From a checkpoint of a small contrastive audio-text model.
Data: 78125 training examples, 7.5 epochs.
Rows from block 2 of the audio encoder, named by matrix and row number. Rows with one number belong to one neuron. Each number is 128 + 24 x the weight over its row's rms, rounded and kept within 0 to 255. All counts start at 0. Numbers have three digits each. After the name is the row's rms in percent of the matrix's.
# fc1: MLP up (encoder.blocks.2.mlp.fc1.weight, 768x192), inputs 0-191
# fc2: MLP down (encoder.blocks.2.mlp.fc2.weight, 192x768, transposed), outputs 0-191
fc1.105 031:104160113147165135106169123104116176148179144086139161146165142119150138103147103105128116100113152125134120105149109146168168071113135134121151105109131159116139164157117154139151096148124141173137160130123121160127116115132119131123157172161094174143126124149128142159105159114132140132139125159161121141144150107089124117087142160139086142125077083158144101099116105147164096114131086135128141154127073124136150147084084109136113131107138127153063136131154135142137147118117090109153112095113128116083104128123138094149152107111120136165127113144136117135132152143154063145
fc1.106 089:113129114140154114147150092157130126103115164125135101141090121165133104147146122161165120130128102156134133157128143165121132115133107108162107129159091108094164148158146155121104159114106121129165102130066132122079155134117088146107105108104136107177149141090141146181107137079142118125170096111149152125129165135113115129111125144113122132146120120135124095109119098127162087109107136109130074148120089150175110160132120120127111115175133121150109161094130158152192130116125111077095137171161103077125120129130094137154133129109142099143127100159140115077121088137143154123
fc1.107 028:161120156145120101146161117110153137092166111101146086100145110183103118124093129121112109100185128094080146084138122103092110142156124118133110084180146171103126124135134170118141154096145126089169124121129164116108153140112135117116107109125147128091147148142129148116128115138085174126154150134102119147152115122143119100142155082095148140130101151145132082146154124086139128173112106144127169110133111103180121117131141136110118086164106150146132115088154148137114114141106141139099153145147102134097171137105144095159097082111109121159128107100153143136088130133117120092
fc1.108 017:131132161129103104108137094139153112141113089124153125098097171152102153106151115131139149128082096149106111156140152139108083148117111135148099105117079156103110139104099115116103152141127145169180088173156126111091136095134146109158076129138130100147099161120121105118126129082122117139122096164094143120141118113094125126143129159100142088148140126105117115177116150093118105130154144109160159130101140110088146117098086131120188124113139129150179103113105170122121127154102143103113099095086176129138135126126153103127121080123103139126152107152134119145074136115111107101
fc1.109 028:169121188154134117087133094130114131129151156110143132121152165144175121123121097142135111136098135134100116137121115127081111162118112117065118080117111168131106164135138091107128125124118088162096167180131137115121103126126102125153149108152157105085118151103098109090163133106123134168152158115147133146133115094116076113152140123124076118162100148163102119094124110134124127121149084150175124125080112103095119146149118123156142088125111074123097138138126099105112124160130125099131159126126148128119146106134157139109106166124137093129082143105117116112155163148134103085
fc1.110 115:130105121115139130113117105098081132121116132144112134122160100136070121117120155096139151151116114117142135121180141109179134130152103145137136138130135139119174104136096109115114108100173144155163117115125179102167147113137180109117117163130123156092129125140174152148074123145185106164154107105125129157123096142093121133138126145154137176129113110101118121170161107098131110118081127132077135140125124089109101144126091142097098100101127130119161108131131099148142126095127154134149112150118100098144148120104125135109195158146159097113147107090131115092097170153131167107
fc1.111 038:157146154139139141122137100112179124126109168145164159108130119147148103121160135102135087115148120133118143139124168144138108130128122127086150142115148099179124109179147165149116151128170087117100170126137107127075146120101111122122105144075151132180143185133131114089122146097142112133106164160100165099130144136149082162125135143137074147109148148111151088179128126125087126106134111128126099143126100124125100107119153090098117123095072143104086113115113138118119085156110088124141126125168124138130127148148124132115125101138146140087095111099086134129114120159128104166
fc1.112 070:106123090067170133164169142143176085110094166131137120145148141146117148110126164143149104132123116167136110164098116160126151147149167132099073156159165142144145151097151163151096128151137147114131150115129127114141111149120105114121117131104159106119117113099107137156119138118141133108130141097165127154170134145126149105155128100104126083140108142124119128117105131098110066118081101103125142143144087172162120130138120163096134136143153127158118141107149130155165102150166093127159113155119108088135135150106104104168138154100135132145148106152065105076130126119148160146
fc1.113 021:152147136125145121151175135108134077073125127165130122164139170098128091116167134131142122128111124146158067139113142099071110145117121143159134137077101113135146085119115139142129130169131112121084143102137140154169131170108145079133109154107158156155132125119128126174079092124125129150130148117110127124132114076144160093143099082143166122120142155157116125133139142108115127121170156116151140150106099108126106103146139136110163146157101128142158094129144147128131082137141105120157105133155165181144157143135155145137094145134145105124131115067121117143123111157102117077
fc1.114 049:137128124113126126153107121158121153130113139124106150148145157116101115104153110077126140099149108145131159145176120129117143143108144137094125091179129130110126114143093118135108128132082120102154100152110113147155124144133129109157146151146087124124117110157189092073115122155125134131105125104165115145094124145148139156145146129112126126203158136122147172083142132098094133141103149138169095116101169094152147122094095156159133135122114141179135113158130146111104153127124146171164142145110168143134107128141091105129131096086108147175141144135131100154104142183172117178
fc1.115 035:148090144090119126108140135097129203125092139109105136136151136121104128076113085125131066144103134084126140127158139111141129140108127148104158154115123131134129114159098128136124115144125112107140102157143114100138133111134093137167180101121103163117084144096131125169106181106165163146153105154178154135107110136123088134120152113135127166154163121133180135076115097136089100126095145165143097111113125120157150124135143153141129157146160155125137168115140146148131151150133110149136115112112178143117109161142130111124118107096150169154118130105096128095094086142175117121
fc1.116 049:087116119106114161132097119115136077132156138116150108143164116153121142113126151132127153142117100072103108162162167141109133126137102178147145122121174158116182137175132097086150168110098162151143133153086115127119150133123121101137147121113105104100110127097167137127146145116140134156119139110141119126144128167139125093150136116085178192134112179139108152137106137116155132140121107166183093137162175095141124119139124128118173121156153102110164144150109158110087140119136155141138103118150120115170098125108145143119164105103137164123123120176142174132145116110116134143
fc1.117 066:120093124138132136134056118129160171115120115116116152131090113127123147144149169136136130107119129105125113137139151131119137153123116094136171112122107077089102139139154146167185129117116107117112123123153152097132134115140151142142091126127151098172104124097102067123122138139088115098116137124106123085118106133122152129102075117137147105147154162073153142098134156096105126159154152171096101147115128129126143107148103113149132126121067135108112108105190157075141133124107166117151149100177089159085148149162131131147106132133103145103138141158098130134165131129108107111
fc1.118 227:109173128164116162126115129180109122106106137113115081149139123133180119098102122139079123087114111082147142105162092090131115172167133143132095107093189134138164150143135122177112145131124093166109172110097142139102144136087098140081141102131128121137143085104177117123147105097096141136133101121138145118144171148148119135121138126121130157115107107147139171159120094164142154174100109115110080137090077131099129161126112143122124140148125138081111136126109146122144119094183135152136126114131154143136138130126117145113105128143147109117152140149166117126111166143128108160
fc1.119 053:122093094114125100115146130122119136124135153102164144138162113093133097151168102175121118131102130082119139117144132110154131156094116142162166153120169124115110136115099119130129134138164115127146132131161117109128120105130149137096103117125147099098130126103102081110178159162135110085131146168107115133121076134139129133121174155102078115168134071154107114091115119136137153146120128110164136125149146100125095109175100129154120093143147112135190137117136134129062144154129138115173146125129145122168067159158150106127139141150173099153080115105119115092136133108097140124
fc1.120 015:139093121170115163136151108126105086145109127105100150145135101162101143125090154181147109098114106160152130175142142160082118152088162091084111140133116153122122141170163138136158145120132108113112160108119109118142146135092096114112120141090137110144123131158139126127145090121097108125134139125106165081145136151088140117102118145096144113139090120113134150112172140138145097091142128101156115117149144153124176126139138149135151123137089147130111166097086126095124130159121136100118112145160119157162159100126077088156156134100083112147139145127112138075116133157084082149
fc1.121 112:149141150154152175125125134109139109126099103136133104130183154167108087127133155129094163174162084150123134143110146164164141118114136118150161110132091120152127124138101146166130061115153134132141164124105156164106116130103101121151146120125163185141152163123140103102131089100127122075139143151099141099163099149094106159092111150118133139075136124139113140157143125126134099118087157133169135132109079117121172128131121121127107087185076148137133107134102134137155145131156124095119154164140120120126148103121090133131115136148150094176109106113090147136130146140114133122
fc1.122 179:119131157125162088153124103135128164129095108110111152136123094079146169124138089100155135142158147128158129136116148126138128130116150149159087156094137098134130134103129100127092144144085147122173110105149094155129147102128123128115172177137126116117107154157089161097138094142143104154104108163157115158132122149105105124097181118140095143124141100112120119154098147192113134132114122177077133080115116117155134093125085097169135150121148095115154113116113103144090097121096143126103095112100114115123140158160124094099144124118103127089138129100173151106100123134104154097
fc1.123 168:082115104090127079138129126107121199127127131120152102115147121122153135113149139068124138106124080146160102128178080126150102100124162140119120144146112126121083077146105093110139133120146109126121134146128133141094115137136131095116122128141126164135159127139091101121173143106175123107125148117142133133153123118113105081139129151140153112153139131125113129129136138173149152116116141126084154116125115162090159116148096115095129070133124153113084157095177125128083157152147130148127124098150134096081158108148146112134142116189117095136091102136133125151109145149125095065
fc1.124 021:128106133132142112142141098134108155127081106143140093151169162131122173097123137138131106152102098132120187145166160133151103162125122081148096149112145113126102104121157152121140181122120150142123083105144179152131113159137114161124123150082111138112168090106157117117106139154073133120129107102098151170121153094116117102167162153107155119092125125134168166147134149085134118119151116058079094099113121153131155116081146121141181122163145106155137114137118127101122098106132120114156103099119160131107129099123089131149119153141123115128149168127119135124131141130130104120
fc1.125 050:108111064147116176121111137139115113143099162111114118140065143119111114142129142131134145117105083134151063150130129123147103134120155108113102168186106109136159159097133149133097148100166117113115161110144147133104115128132128117105135146123147108132103105103151124135141106132110168095131117115063108150129123143134121111101121080102128166141148144129132160123183177133128139144139153141109116139150126113145128100138145124137128136093127102094130148109116133097104087109105073102115109134133089107140124086132147170114098104179117118095108094175124146131133156099162185087
fc1.126 160:144138150111097134152149080149099143102129127105083136126106159140136126099133112119129139118156188116121168135134153120139155141130133142113056127061107147110144147169168109110101113140136095129105122121123107125118154126170074117129108165119107160141093163096142167120136117128115128147116110127110097152104126109141114149122145162135127165132114166119115123123172143165094152149155148138127122139185092125107112118120095109112121159170128105161132109084100113153116111091129151136082139160100140159078127136122154152108115170127124155110137115091110157140085101112097089116
fc1.127 188:133109166132186119133140134145112144151108162167112120099086135163119097118120117198126103106130144116128140115102154142118144153125111132156111151137121119143159107124110160170135183150117118148125108067135082132110128120131147130111140158135141143118088122094121129115142127141107123147145155093156134126113144100127114098119135110167167094130161127150082119111139129155063097118133158140170118124174124161108109162176088128168104121170130102155108131101105124138085139095149157130150106166108174113151145132131139105101119132142123138118125109096170175101187105125133131117
fc1.128 093:073101150124108140087086156117116117144085078129153101114073109114142107131148107118104152131112120136171133138107116132122112158133139073145161128129166127153125126132155119105120138164082130157071140134103192150160139134130126140113117083162140126130145127143147145150119115131148126144120127116127094128146083150182117134113135129105112131101128163122174145131092103102103107117077077078155107117096100085098120137142091121121084128112149121136141124153094135143109133114142123104118146106108140108103136125093167143130147127106181136105174145140116115147113126142107180162
fc1.129 058:122121124110109115087105109133173145171150117127123158176171155133090112173116083134113122089137123118113144119167128111161157144125145119111130120127088101121169144127136123116110140081108153106164113114135125175172111145118094145068158125164096160132126141113133110112141138110138094173165109122138132137139121119132167155123129167125101184119150102113137150165151132097139106122067135136109112095113128151123127141119090075103141159164124129148118101161113154156137154159103114122146143155089141141108098135134140113113136143113118135116100128116182164124070148146123114077
fc1.130 227:128103129160099116147114159117094136144173147162137104127113141106135136103102112128104204155132129084095168117161165124110151134118114105107110123123131137116126173111148106115146147110136165115125127169113108123136187138154136110153144155119113123120155176114131103085130105137130164149087142125127115121143115115127129127129116129116142140117103171127083118139129180091162107136139138125202129134139121100145122138185134167091139128153114114081162140140110137168134114133085149100120106122144114161170119140168142136146126112103103152144137127189174154171156165131141106159
fc1.131 067:153162135091110126104140162133105077142133119128145120107100124160165113132114167135097117103158087146137104173142131137094156163109155083115144158112150130142097131177121145159156102135121108116114106109128139136149112107134083121144102101119141089165113112148151059149170159106167147127093128156131142118138137158146165118072143135104131125117121137136151080112153081149136152133154122111131124121130134127113151141137113115142130123108111141202123149156177117157133104146138159105158126135142157115158088111112133103140131130126134082130170149117152102178127137115098136187
fc1.132 094:131121132105116115114124172128141143112140122106080076147111136126119181105154133102164138135125118133098099153140108129180128111123123140151133145137098120137143120139113135066123086148146137091141143088135098134145126131128141110103082106201126109127087138052138139159155118116092123139151137170110071139174102124139138139111070135127108101169109136124131133125127113129100105108140109144087144096108101122108130126100136108137074137174109111121125125114116089147090093132119128168132111106113135113155157128116158162087117152112107101082074133143103152103116130128135149132
fc1.133 194:166120133065158111171068101106113132145104166141156147177115135136132122108138099146101098119107133126124125149146112143148098118118104129153157131127127115154156156118069149132159119135153134137128116141134135158159138135109106088126134119106147146164099108165101184123131112149129092164132096110090143133105140129095130127156114123122138070122126124123116115120123120130162068138112104117104158102156137085122149147130153106155104119146132085136120151124107086075129127173096137091105110111145163113107125108156101120123160095114100139079139174109159131124105117088183115150
fc1.134 041:143128164126126093127119124166134168118088124112122121128159159112129139139120115130114134157137144161123123151149119165137115114126123126063177130142127152094137125172120092141116133148110126127131156126131123126071137066057106121137140133162130169138164143096144158114151160132130136125131132092128122097100128126062092115157102157147146108152141103130084177081108120128120153159114123130102128174131166118150109091146086093094116108125158143156113129117075136128099182144124095105160112150122123157146098135097104118116116134083149140138108142162096110154150140154135148134
fc1.135 022:099119125139122148104117128115133104107143090129128187117111133137139088137118113130155114139140105118090100118131102082141139169131148156095086147164149111132136147148118122150132104123110164165137129117148124162135127112092059121102123110103085094161119133175111150144113160099141135115104145160085083122181139157122150108149132114096170158143118114164089174138108101135142117162118128156129143125144106143088177136125090190114163110137155142133144104108126129140121090117138177162170112108107110167110140142147129085165102102133109145114144138085139119116127116111144125099
fc1.136 100:156133130131154094125106113147129092157140107133088163165153096128108101150104165161178146097121146115173136105148103149133121114122155112126118141124106121153144186143085129124090121136156099104112093108143098178109107107120128149076165125147132153143109128110109118126163152125105117165120126103145107120121148130162109137156127104107115103135169119164128152168167118155131133125137159132099111143153138133102123138148129145148107136157129116096173120139140155137090086089117123145144098149119161139122139100164124105115115132137137064123129103101168086160152060175158151098
fc1.137 205:125143123155127130144098103167136109107106116110110074104095130144147130105084136146104089106097125085142123083161113117116109196145169127117127112121181097129153151125127119176130152117124151153133161126132148101119159124131111133098128110098129099132127105111167125141093161122100154096114097118089153154125150127142117142113121117150113125136095139180095198153134115156154153106099092110104084099104085128074130128117124132129170116146127167108118141117101119116138132107168152148134130138146143137124164120137084118120097172138142113120127182135131139154123174171129100150
fc1.138 119:127133128129112112151110180121138100097098172140106145117118123112116139112152106091136139139152137142203116116094120125138158113132130132125133168096134123168136110105167103124141119163146152109128151077141091153111110146103089102118104102118087135130129137141151117137116139140089126096119147087137115103106090125167128121127110140114123096151111113069096124112096116163103143152128135133167120143158114153134157128114179112090120084140176149114164110136136153117112090096101126139068094105165099136130096169087152130103140094122090156094170110108117140150143121145125112169
fc1.139 116:121089147117146091094148142151143109101132117100113097149136127116133131164158165130122145142135201118179099134122137106147095098142122106094141111144126100093109115110121098124150110144159139141103134096129116135079118164144078166136120110103084126144171145088150119106115157143095101149142170125130161128099068126129099080083136146118133125106128104146154100070109092106116098161101163126085132113128126175134136130109153087137133147118104164133174122115143161111137129108106121128111110148108128149117089156095151121139124132115120120092119122072162118143151123153118115149
fc1.140 027:162140137163141142133122116114127119125131113130134102167083109118119150125098148129161060127138170096099127131126118149104142108091118105127082122145173127121151159139126154123082136153128102140132135154130142126131126092147123106115130139126108145125123131116103135090071148145110154171156114101134135119120131152139116134159134094124120134128163154160149074141170126066132184160123131136157155135154085138121103112169123115108173154116130150143170137113158135138131186135144117202114104111121109104108122127132117129134084161149123103167117092093135106073147163147095150149
fc2.105 029:126118138106115126147124140174117161127157116120130145096100117120136098148106095110129111133122096168154109094127133106142148173156110084157154176142141083145131156124108172136127128111120134106132102133103130133127192113101105127143149083135129140130120124122154112142104187096104154157121134128120152110179119119103135143158139132142128156132131151120124123114154137131078157102169113193117133156132131192160105144129164144142147124124110165096162151093182108091124146112122124155112112141152119162148086156113127141157146106161089169120106139138115138094090127086124181138
fc2.106 095:124125120156174109134155129122139122158145127136148115101100136092116132096161115074114136113161116105127143142091124139123170137137117172117137075134126099146133107120148120117132105099170138174103124093129129134144081130108134171108146159131143117152109117093154108134167148170138155128151130116136116145116130164104152122104147152128124118118128065130136119120120146107148167112081115139168130100122141143170115115162132159142119161162087096133145142142129114070130131127156170126110161090126190128099134109170168116133107116189160112098129187138118146138139108119134186138
fc2.107 026:088107134102154127144113112117145141142142116167117138128081126097108148120109122118110142149104124144103106161155160121162166124138146156122142195069118090135156075130094112122143103119173118123108055130133102108111148139119068137153131111121114124130148124150112097108141154109126151166125111125156118108142101126105124122118144112130135089112127109122100145110091143154146119118138133116117146155123141120114096129104122127098172139137146136115097153150140123159167135120154110120152099179125076119157157119141070108087134153139133106145146113175134109065117144130140166199
fc2.108 018:110099140133108126137085136122146142110151151107119099154093118146100152153159129108174100123127100161127099123142082096126126096169114180181165141118139139132131095147106107115106106144116150125121124162142103129149091160130119167153129114122160115132159121159130164121113175121164095157150149134188153168107090127121110115126137100165141138129149098168135140109155083148132152129132127138099135120166151090085113161178089129093102114129124136105118074103158121149096123093129151147129141116137117185162113162157134119103144099103143142122113140145146134169110108148129151155
fc2.109 023:152123105152105108113149127136115117155152098113113097125115116075123113106179110153165089128136150139172123118132122149175144111131153171104118140131131100111141132130130108103122168092134125090100192078142120170132140140099090136121128148176127109095142132165111145105123119138086156084134141152177127137138157157123089116135131121087120141123098139131140135117120127178086084127155158118109153151136102108158153131122168135150105170133124137128175061124144147150138132115080107108126128104130147086134123168140141133114168128118152147109144146148161151071110118137117157141
fc2.110 095:109149146114103171106138125115112133118158088094109126151127164132130157158147120132128100187170097129137151132151114135115136116081171131166154126116163128159124157151100123106161155151148081161197137163161154118086111107096120113181136127161124128157117119118106119127148187112132148155126122140103117093099150130133140131148124145137156134139160113152144137144126146158064130129178119111163105134157146103138141123127123119155138109139136145116146164176137126196137126127137135135107090124091116147123169132132122095132145123134156090129131129052121155113130157114148113143
fc2.111 036:145153112165079118120151108108136120123140135131117086136112102107121090134112081104122132157117145145097113140087163137140172150129117116131105116101135140110167155143103096141100144120118123190113122143101116117117143119150110113125139145209104141142104092108096160156166136130134109111091121171153105148137141116138172088133119150150139135123152137126102168125101191121138160081163116125140158144153108180115134121139134118125098119098122112169152129120123103104100107124103131117134107129133162099069088182130100123102132131139108117095109105138142109089121190117101140138
fc2.112 061:159141126163155114101134155086147125103112149117148117118098138065124096128163141136137141148116110144121158121138135135135177102147083150140132094133159111117070134138112132148124114122149121179122128174066112076135108099139153137118153169142148124125146166130157124112136118153111111104159102168131106158092157133092144148128133139114135120129115131111151110141110127161150147146105117128118151104113085117156182127168131093162134124172120124146138088110104108087157135167129161112110139080124136111095132151180143139154083161157175124144124116118149151158145092135156138100
fc2.113 022:108149151166078136069103125116143093093157108117098096127146129129136142155113119142136115128178140135143138119087096170163146097132158160146101126155133126114116148126098111151112123131169124103135124119135122124116137145132133135142124144126156137102076126125144115147153130136135160128150113155122137188170130146106129161091087100098155077150147102107147099128097151123098084143143138118100096158162156085153183102130112158125122089087102122145174120101105134138101116157128181113124127105136170120113118168136159145142115160128148149126175166081095128109101113127133135138
fc2.114 045:136082144118111058121106098156080128157139106157149127129136139125104103156132146127119147125202122126167120136122104132146082122125162119083166153115099158146119110104124128105126118114162104136127134086154142102103100116149133104099149130164126163133099084090172112126155147141099103148123165135118148104101168104084142122143109132141127143146103135153114147174135161101126131119157121146107155128105133114113178130126090125092109118114143141093115185132143080146141126118195125132098118138095091112155120152163143148113146132138095117138121108100120120133116179104135167128
fc2.115 027:117153134149060137163152093139117127106136123146102088134119157184124139091142125116142194160157143082148082109160104136098168111137109131162154140138142133171136122142131092154095124073152125151100106075128112124118094103101157125123118155188138118127122095131140134152111121152122135130099127112128138093124150095127084143166145125124113154140102130138112129177162101145109111121136164139131115153097091133114170093164108124132107117116116163113114158143147129132129088087161152142137110134133089159131114158094176153157134141121111132128170151149148102137127148148129153122
fc2.116 047:132137140145136148119084144132115118155090109136181104135110142111122099148086113125140132099128126153118145136147131148133115144132092108132129159150138087150140110153133118095125171094135117099139135105134155076097159090109131147128131089166078083144149135158179104100155089134061127113119125144121094160116125115140124160094132158134098124116141140122133105141112110121141142145136130155135162094127148102158141156132101113142153140106114145122136151097161110082130090105086090094178125122170119177124087152184136164145124126150135091138136127089086159122110164135163133133
fc2.117 053:110144105120152159168143145168120148120114105117120088118119108103085120127120106114147084139163096089137122131105109130161103107167179121128138133123099146118147111054115149096087149144126154096152128121121156146102134177100115084144101128121120170128104135130177150106177117103102132088133124155150156110152133135117130171114146096176108138151141158176130122161120151140145110084129120086142097086152175086122102123117164140130119105138101116097139104101096103112083108124106122146144109169112158107139111160099120130113149118125133145130164127131098148115135154132111139150
fc2.118 286:102127124154094134121130135129137120123139110123140089105129085124137111115091144094074094115121108084116140132153122114135104165196145144124099131100118135114145164150154118180131137154093132091131136136152114105149170119132112134162129154100106164106122089091168065167122192134096133121142115098156117126113137144135112142120090093113133127112138156125157128115095145187158186099149102128093122154120128135151097143111151172131119152150153163089130100164124143102120124126151101136144113086152142111166150105131083110134113102113148099137120140148105138118155160162140114126
fc2.119 056:102164107090131142117129158134121134132127127092113093118109144116111132148161172115108169161104122118175084097116165157138152111146128118158093150117076082098112109112101123072102112113136134131118119116067125135141121131150155134135092168145149095125108109056148155121118111132107128120133147104143068133141117122079138147116161078155114165151131171090084126120120131131100086109140103136136124144129111107127141127130126109130145102118107112127127119103073164157153156154122138157133124137071118136112168105135108140139154150095128138084139173137100132150144122108104147120
fc2.120 018:144116095088155081159122114145139117107147140171104136103093120076107136085109128149103094139121110085090128119103091142145122147143153147102135116125149164121125103096117109080182134077103143120159106118106114103126101131126129150140158143123132138126148183133086115152106146137091124146147096105130151144139161118105163158171129136154131118091159112130130145148094112138147093104108123134088105134150123108120102117167162163094131133162107086106098113110149157117146156088111137154113116130088157119139166095112165132113166102138127115103108168138157160167118150122128160111
fc2.121 108:121147111119137136119147118140117161132135095133113107150123152072189159118122109134134132123145115137118129137122148197079102130173115119187102131125140138141121093144102114123137146172149121160075127144117098104141145154128102103084161145117138176147102120099125141152148161108132176140124102130116142117119099135159123128118112155133092121129124121129157102143163153118153137152143141106099105082107090182153129148083155120141101120137114138135135085133087136139150165171065113142145121148101100103106170176138110159138137106106124132158129138117131147150164114147137140187
fc2.122 172:172114150066138130128106153145174156098139106107162106126139134124086163116132140121129145152150111124140143112125162119128135098090088134131178140144104115132138112142102093132121141140098119107105140108134197165139147128152156132133083138089132064130150096088112087129121151121145134160126154152160090143110164094094129133137117141119096117149130117108144104145099104150125078103100128140119129093137179121098090145157111100119138053098118109109111155120147161124116154129145139158136168113144149133131116140156123158115127143130134110133114123176139147083133095120101100084
fc2.123 145:158096133088171146108106160093114123115114100138153131172120084074151119173098140146158108136125145155105110149153146141171150153148137102138114094149171098146161168185199138158136108160114108180138089127128119104183119123143116116211152096153138148133122126120137110104118155114118106149140115148119129140149117127101104170161150131137110103145129112141116105144144121152124119130132160103125091150137133095124118188134139126132157121143154104150150135116091114117156126084150112104106137141157138143173115143120130093115117121115110147155110134125150162105110125147140130156
fc2.124 021:128137117107121159081103128162139130128134135159140117136145144107132137083104148116128104137124117123140093111169121160160121106121120115130136114151089073132147120106136139169167145111145172128115122102107098166159171118152116078134124134188147146106135121117112148122152160149135176114161128163167131116123171146127112115119104118087156136135113149088166161117127129165158139158149168153137172121144134099104169112161114164153103187129137139112123152090078099111135125172122142165153130103082170122125158165151150165115129147122124144117131114091148157142167115123148126128
fc2.125 049:082154143108139114121104110074117137100145146128114131112109125146184145127135157129167147145141128108141135102143160119129150199130108110089137151081099109125100133147077106115150098135089175134148114148126125115086084092128138140136116138147120134158157131115118105158135141118150145119114111134164135126140124097078132104157143103105137170116133131094122122179133136140144110126109148168099137088131131163152064173174147133135109126118125091143157110104100156101146143091128123137113096174084159162118094107134129082102129120125125127178159143115145137142137150125122110168
fc2.126 139:114120137110115129140179136140136150144126158142149111063113154092111138125100124142094158129087127192119146086192131171138136178106127104115195112116123131109145144145168136144124106120147117139125075141121116111083159158154162117123110144169090130136104128143110149148093128180122104137135117103135132133101167113101123119120128131138138132172081123146105109169171113150115132076117146124117146096127118107152127120142143113124129162132101090115148127114155103165089127134135136132159114137143118134099117095152127098176137112131119116140086126154121162173164119135167161112
fc2.127 176:140121136130118106148151141120119115129154162100150132111125117101142134155099134123103162112158145165126130172134115099151124095124100174096134147132130100136112141110114136146099143149142087119127152138149132187086155138147083116111095172132127102136085139154082172141116122141103112120123102114107099150149146135093150165131162162162110067123105131143160179120099147122108121125118109131121129110125100160156120094130156128151132133118127150096130098112110129127184139101109127130103169134101133107058138037121121128096148121125125107161137106130135157146098116076144092121
fc2.128 111:109113137098104151183136120098116131165128114141131123130150150145122117126073137126084149100159107143125172160103149132125154153131132107055133148130177104154166153150110147133145123157106138119115151104142101128120136118102134103156105098118062155153100105101162096168149164119111140129159074111131139089121101144107127083087136131117123066135128141158128136125132127096097095140160153123111119137128104136144141136081103114108117168142104131126123094163143095107157099113147111137149132097156149110142130146133143118127119118145139142139090161165120169108123172123143076095
fc2.129 048:146097142130162096156119115122118137143104158186148123141084165114130100122089114110093172132134124169154140147130157146103134123146113167160127141134137164129141125118100105123124130110137087131133121147138178104088160137148122125119107131107116106143113115152124142085137184162124091184114147164114139119096159132083141124168167166108162152147117091145150107138144172138137127109178110155123105113096144151116152132117100124154140166109112137156149148106161093142163113105141172136135132136204149132113152140108145122112158077141120082133119127133122100141137135101165105140
fc2.130 279:148151167138118122142129119121139119124116140137189094108099141132159145120074110121119155108128144135115128148138135109132141115147076128111129135152087137161137088175166152125131142098160120163131109151136127147101125122070170161117144054144095130151090144138143083084142074159125173130135149149142102166099083092159134138117116136150155110128164129135104114090104091116127120116149127147111154127155137138142152145159112146119180135119129115154109147139107187095102142104120110094159149150129129124127092112134152152130118109112134095165188106114125156116143127136144154138
fc2.131 057:107185122132112137153121129100142122089166137117109109113122088149140107162082102121135125154098122127132145174163085100129156142145123132076158171133132107116116139118086155130140083133160169116148119103125106096139125111108125124137107127164103146144106084116140095145173133157112148141131106139118163123135129146143190161137122127084089101131141116098109089088108129107167118102151135118141144133127097121159165119079146177116094163122125119113130087120159086128147084124143119110169143148126146126144101119123113104164116111106156140136114117124142114058179140146134122111
fc2.132 097:109138155098110085106119093071101119165113150086153149096111103114104076135141082119138146155156102130173114126104161117145132129136097112105130171107138122113083156123140167112097128120111131112136104146135115154119119105144151170146125176144117117147102163133122132082139177078173097109131154163165155135150173112096152114114132109178143137138166144168132104093124155100100107146117146106133109151156147127149097115095154097114155113135138082167135130079115133124102174152120152143136137133124118133127100100117111114111132125104111127119128117139136121145144146080088134099
fc2.133 222:129100122140079103138126140107125151145172160157165103096104150130138108088089147118135126102091141121108101137135141079116168107126098124092140120129105146141106131126135128150140103146163091175101079101129105116133120157127151121131132133140131159087151169098115131106115081158147125152135147146118096107091164115125091127073117114124149114168098118123081133137113160120081107111127161124145130184133158088140111102159131124152116154117145134146120163154097150133137139133167108160172204149091124149103135162133131125104134126132171140119143116139113129135170111113112104164
fc2.134 037:114111094125144123115141133117153099133162173120124111134140140112093150119112123141163184152137102110136129125129152124106138118106100140150119112130120091108114110069107124083151131126143079094157124145136162130132143124149095101151144134144131157106129112114152141107083064083142132138117135120169095131135199149128144091115139102104170152151152178095161116156102121124083079199143155127127159139143092165136146141107168134152120148149118114147153165142160089138117111122166134176162114087126137172128139105137123126111108105140130124110114106102149094128115137138134140128
fc2.135 025:107122118146103082081115150080123085137095152141107136100133094097138173149124146126138122148107153100144137148156156103145120110129127156101128139096152136091141117158125100146106155151108109133115133138088156102119156079155144153138133166114158098148122118091137102112137116128074147103111128146156145145109158124128094134137154119098091105108153132090169154103202137120129149118100120156088150138144111149097066140112162137116114146125135131121126111107118123117110122128095104099127109128105132172098153143107124123144131184155189136163110146173090098105140116156114122156
fc2.136 092:166116140111148117149157134128134140108130166118139118148119118164163094109134123089160164128129107164132112145120142120121133098131124146137129094105115076122129078124112141104127108109109152122161162135132157093067160160122121081116115110105132087130135089150143134159134155107106131127144136151136140124122125106090118130115142118162126147093095143101180146165127183088138122102121120168162132162133181135148089136139136092164087114080127145108144119071160105167165166122139156151143133120141142098129129094132091084108129121092129138102147130136156115095098173094145123138
fc2.137 217:126105121125116088118148112085099123128147117113112104151138094127155147089124134144115096109126095099134143172141117116119111180227165129115104112097111126114142136147139127138125124145134145109135118128150152136141142157119063102139127138113123137139136095104150067156158163103079127122107105109154134111125137173116087143122100080132131132107130120108121149131086134196149164107132096110119112192100165133154111106135081166144102134123141159095143130108120125110141137137154107151143122091155139108155165150145127145112124086125125101119101153162153116133138151156135138095
fc2.138 124:106147101108145114098125102085144137155146128149086120101117154151114124101121133140167133131073137113153109183146130176115124114148115078146102130121140163136113119160130143187157121087135145156111109110074098094111121132164113137173128132077137155101132137117117122073130122115135110153111150125132141096138122122125068129110083123116124108163115154143153131110138136097157140112085132140117126148118112156169067132129096153135112160114118168153150081140126129131118138110112152099119118132109116129137125101083120110163128113124145086173112161091138083132154106127179132096
fc2.139 124:099126092108121137133155109115162137166152115145133129121139108147127127127136127099109128106107109125103096104113093137111125120122125085137116121145115127138134091136111105172192144153147136109116158121091117085106110118118101103123098087126088160094134124117103096117117148135132077102116120171170117134109116116128104126132134109139148105102108158104179145112103134155117155147104138121150143182128122114141129160086121134112110153131137172100132116126145143144089149154111145110163142123131117113202137102079152155138159126128125191134116141116059095096200107105149112090
fc2.140 028:128109127151102128072152127138113101110182088117104108101096159126089156130107113142117135102121140183126137109099108121161133127065108122128143160122139107148131132128113108162060074165121093098139123151133111107115119094121100109114151097109152104151176119138091113141124161128082148107135122109115111126085098094164110145168128124109118114171141096142122106161140140120134095088141163125147129132132163144114147167129130144089118111168151105137154159101148159108124139105156143132105135150170174143143160105141149113145125143143099085129115107148096128096127094106136157133